config.toml
encoder_arch = "swin"
model = "model that answers yes/no questions on an image's attributes"
dataset = "streak pictures of flow and ridge fields"
train_examples = 195000
image_size = 64
crop_scale_min = 0.8
horizontal_flip = true
translate = 0.12
rotation_deg = 5
questions_per_image = 4
encoder_norm = "layernorm"
encoder_norm_position = "pre"
encoder_activation = "gelu"
encoder_mlp_ratio = 3
encoder_head_dim = 16
encoder_fused_qkv = false
encoder_bias = "none"
encoder_qk_norm = false
encoder_layer_scale_init = 1.0
encoder_parallel_block = false
encoder_inner_norm = false
encoder_moe = "top_k"
encoder_num_experts = 64
encoder_moe_every = 2
encoder_expert_mlp_ratio = 2
encoder_experts_per_token = 1
encoder_shared_expert = false
encoder_patch_size = [4, 4]
encoder_conv_stem = true
encoder_depths = [2, 4, 2]
encoder_widths = [48, 96, 192]
fusion = "cross_attention"
fusion_encoder_width = 192
fusion_encoder_layers = 6
fusion_encoder_norm = "layernorm"
fusion_encoder_norm_position = "pre"
fusion_encoder_activation = "gelu"
fusion_encoder_head_dim = 32
fusion_encoder_fused_qkv = true
fusion_encoder_bias = "all"
fusion_encoder_qk_norm = true
fusion_encoder_layer_scale_init = 0.1
fusion_encoder_parallel_block = false
fusion_encoder_moe = "soft"
fusion_encoder_drop_path = 0.15
fusion_encoder_num_experts = 8
fusion_encoder_moe_every = 1
fusion_encoder_expert_mlp_ratio = 1
fusion_encoder_slots_per_expert = 2
fusion_encoder_shared_expert = false
fusion_encoder_positions = "learned"
fusion_encoder_cross_attention_every = 1
residual_init = "none"
optimizer = "adamw"
lr = 0.0019
beta1 = 0.9
beta2 = 0.99
eps = 1e-08
grad_clip = 5.0
ema_decay = 0.99
steps = 7100
batch_size = 64
epochs = 2.3
lr_schedule = "cosine"
final_lr_fraction = 0
warmup_steps = 210
weight_decay = 0.0
Rows from expert 61 of block 3 of the image encoder, named by matrix and row number. Rows with one number belong to one neuron. Each number is 500 + 25 x the weight over the matrix's rms, rounded and kept within 0 to 999. All counts start at 0. Numbers have three digits each.
# up: expert up (encoder.blocks.3.mlp.up, 64x192x96), inputs 0-95
# down: expert down (encoder.blocks.3.mlp.down, 64x96x192, transposed), outputs 0-95
up.62:513508480498481559478514493506468523480557500487497460507498476513502509480535518481477454496510535504537506543477528469512522504509490448492489533497470517484512490482502521510500493499510471459451457497476522509474477498498518489499504533484474486521486522559518495516469485494522507479
down.62:514513513495477483537516502474483517526543501485513519520497496526524527482511465485470524495497510514522505491463497499495521501534492528507494510435506509503508518471493467491494513513471462502496467519489473524502499470531459451529482532499463480490461538510499465464537519508509494512
up.63:449463501523469499489483526472510548519531538510474435502496523508518503502560495516492463510461523463498494528490554507571504541524475474502503538494480530505476484503516507504515508479479506452461491545501528529451505507551505508450503512493495486537495505533516474514470511469506503516
down.63:496494526481473474526501492493541523517521504521454511568529499482496527515523465467424489500557520511503485462458508506499506516548498493492531517444494505490520519500493455534476537520490467528498463520539480519515498433509479457525478532486485477463493525543481434512554512496507501502
up.64:485499513494478492538533510507485555527513461474471449538492514503491512530577449480445497460510481494501525482481527501504525526556492485510459512514491513488476526510490512518498499504495481453465473486465512517479481456552522487488454510518475476507512512549548492464465491516502547514
down.64:498531523498489503506519525470509495503531508511464511502479504506504504487492469500469504546525543487512503485457494493502464493500521498503511506496470507494467531480493482466509506515525480541519482478500491522536511488505487494485506531495451489506476549506468478504524524529510462500
up.65:500498510464481428546522552506484481480479501523478522477505522506495466508550549497478509505499475517498467490488474456528505524491513477520448457496516527537532519519503482494496542506539485528477494548498466529512473453507475504526471513518521473504533491498484495492481558480464513492
down.65:500479488499499488485496479512485522501479480501511507448517508472455528488530508509560502458460508474503482514526518497509507499492497464485457505524478553489484487516506534526493489533515511460485497517495492486497537539501500486508504489495487511516541494503557551505461490488467534513
up.66:478552488536478495493524501482469520514510562473469481518501506523530542520510476492496499472468518481505505526452542492517498489543490489508447468507506467459477517485506537546524520539525483470466483592506501499463542516487462517456468520479522496494500490549488501487508481440530479519
down.66:506476529497495487516486492479521483534502495530515535513521483483509490501534495505470483479485520499484460435455489529497502548531526509499513499475481496486501488508471461531464513514481495532501478504526477553488504477511466475516535496499460488484506509523444472489520484500522499499
up.67:500487510517506476509516516499520475523488486479491463490487516507474527506506513497529481496507510531480528483498468480524486524499513475496492489507470522508476492512493487514499536507553476509491488544509453490463462492496477504502450485513511536491519510486501501478482496455448511502
down.67:513469481459525504494491466482513514470502513517543481488484519480473520465515525507519525469498471487500492499506472518504484524512547487498470504520503497502496493489490507511476489509516515503469518494492493503511493544507539499510528502503524514477505456509525516504480478500520515484
up.68:527514511507506481480477491500561479524466500525507508482506483517493510475523486517503552468495498463516431452534435514528506489500522505471464500493504503490490520503477496536508513513491531493497520509516520448450516533502471485497548515511467528528490501496509462482457512501507521449
down.68:534468514442524497477467544511546480507488488533558520521531514512501461485465494484526470506482555479520503470550484477490464499531527490518490509548488495462514467498481507480461558522510505484503546458537510549487497542470505528481513502477537516501523495524483479487473494502457495456
up.69:475473513515527504514555487492469538507515504481473497489502491503491480476518445495479470482506471495497514519456520495517507505519467476513519514470513535509522510464506511438504479500487512497477460502478510539466497464455506474532480513492511459518510545544532492548482554505513522503
down.69:471498465484503513563486486479490490512493509492491517523517492506518547537486524490473507550504490506506493517434488518475511486513519557508502538500483499503511497461480487497477482493486484504498523486511508526462484464505472457503508497479493485495494531472528473501545500528473516508
up.70:521503504483541469485495457518508492547498494554506510479506512477489452506495482519548516490457521475550472469512490530510496504469535501474460506549506491477497489449451470512514519499503528470491514486530530466500520557484519478446529520444465531491502510536507477516525517495483532492
down.70:551470501467483454471451493527527469502455468532528519442505512547525467466493517495538452462469564501489457442503464481481478526486538503474473521518472506464527471547502490504495559526508517448484495481508504538489504538511531500467502502486511484497523459503488501496504542515456498495
up.71:455542495487490482514489485453503485465502488461536506533494490501509505494508534476469450506496491499488516513447516502454487502516508541495502505465486525514491537475513509476541471499466451521504497486534502518553499489523487517498514512506506468496493491526482506487510512507506499508
down.71:469485471508499471568490516496492498506507493496483509524496444514501522526493482487505492478527488508497525544477511491482484466486461507518508492508487471489508510472516508502535467478470482489481515524508483532485494469516504479520497501538486485533506513499492523483528500498538520501
up.72:471525537513498495488510495459473528483551520451483513504472510496499496521541507498454452507514517505514480505489547498512506486530489485493527496478484494498525544497485532512500482546508470479500468504513520526453485470498493502511506499488486459501485530547521478476459444515516506509
down.72:490492497493465487517520499488489522502552514458496512491496537517503525494499477495469539504491529482508518496444526514519467528520507533490470517490505504506484482521505479480486474485488511522496507504496486490535506497501497477502517523517486487534497552528494472498519489502512519496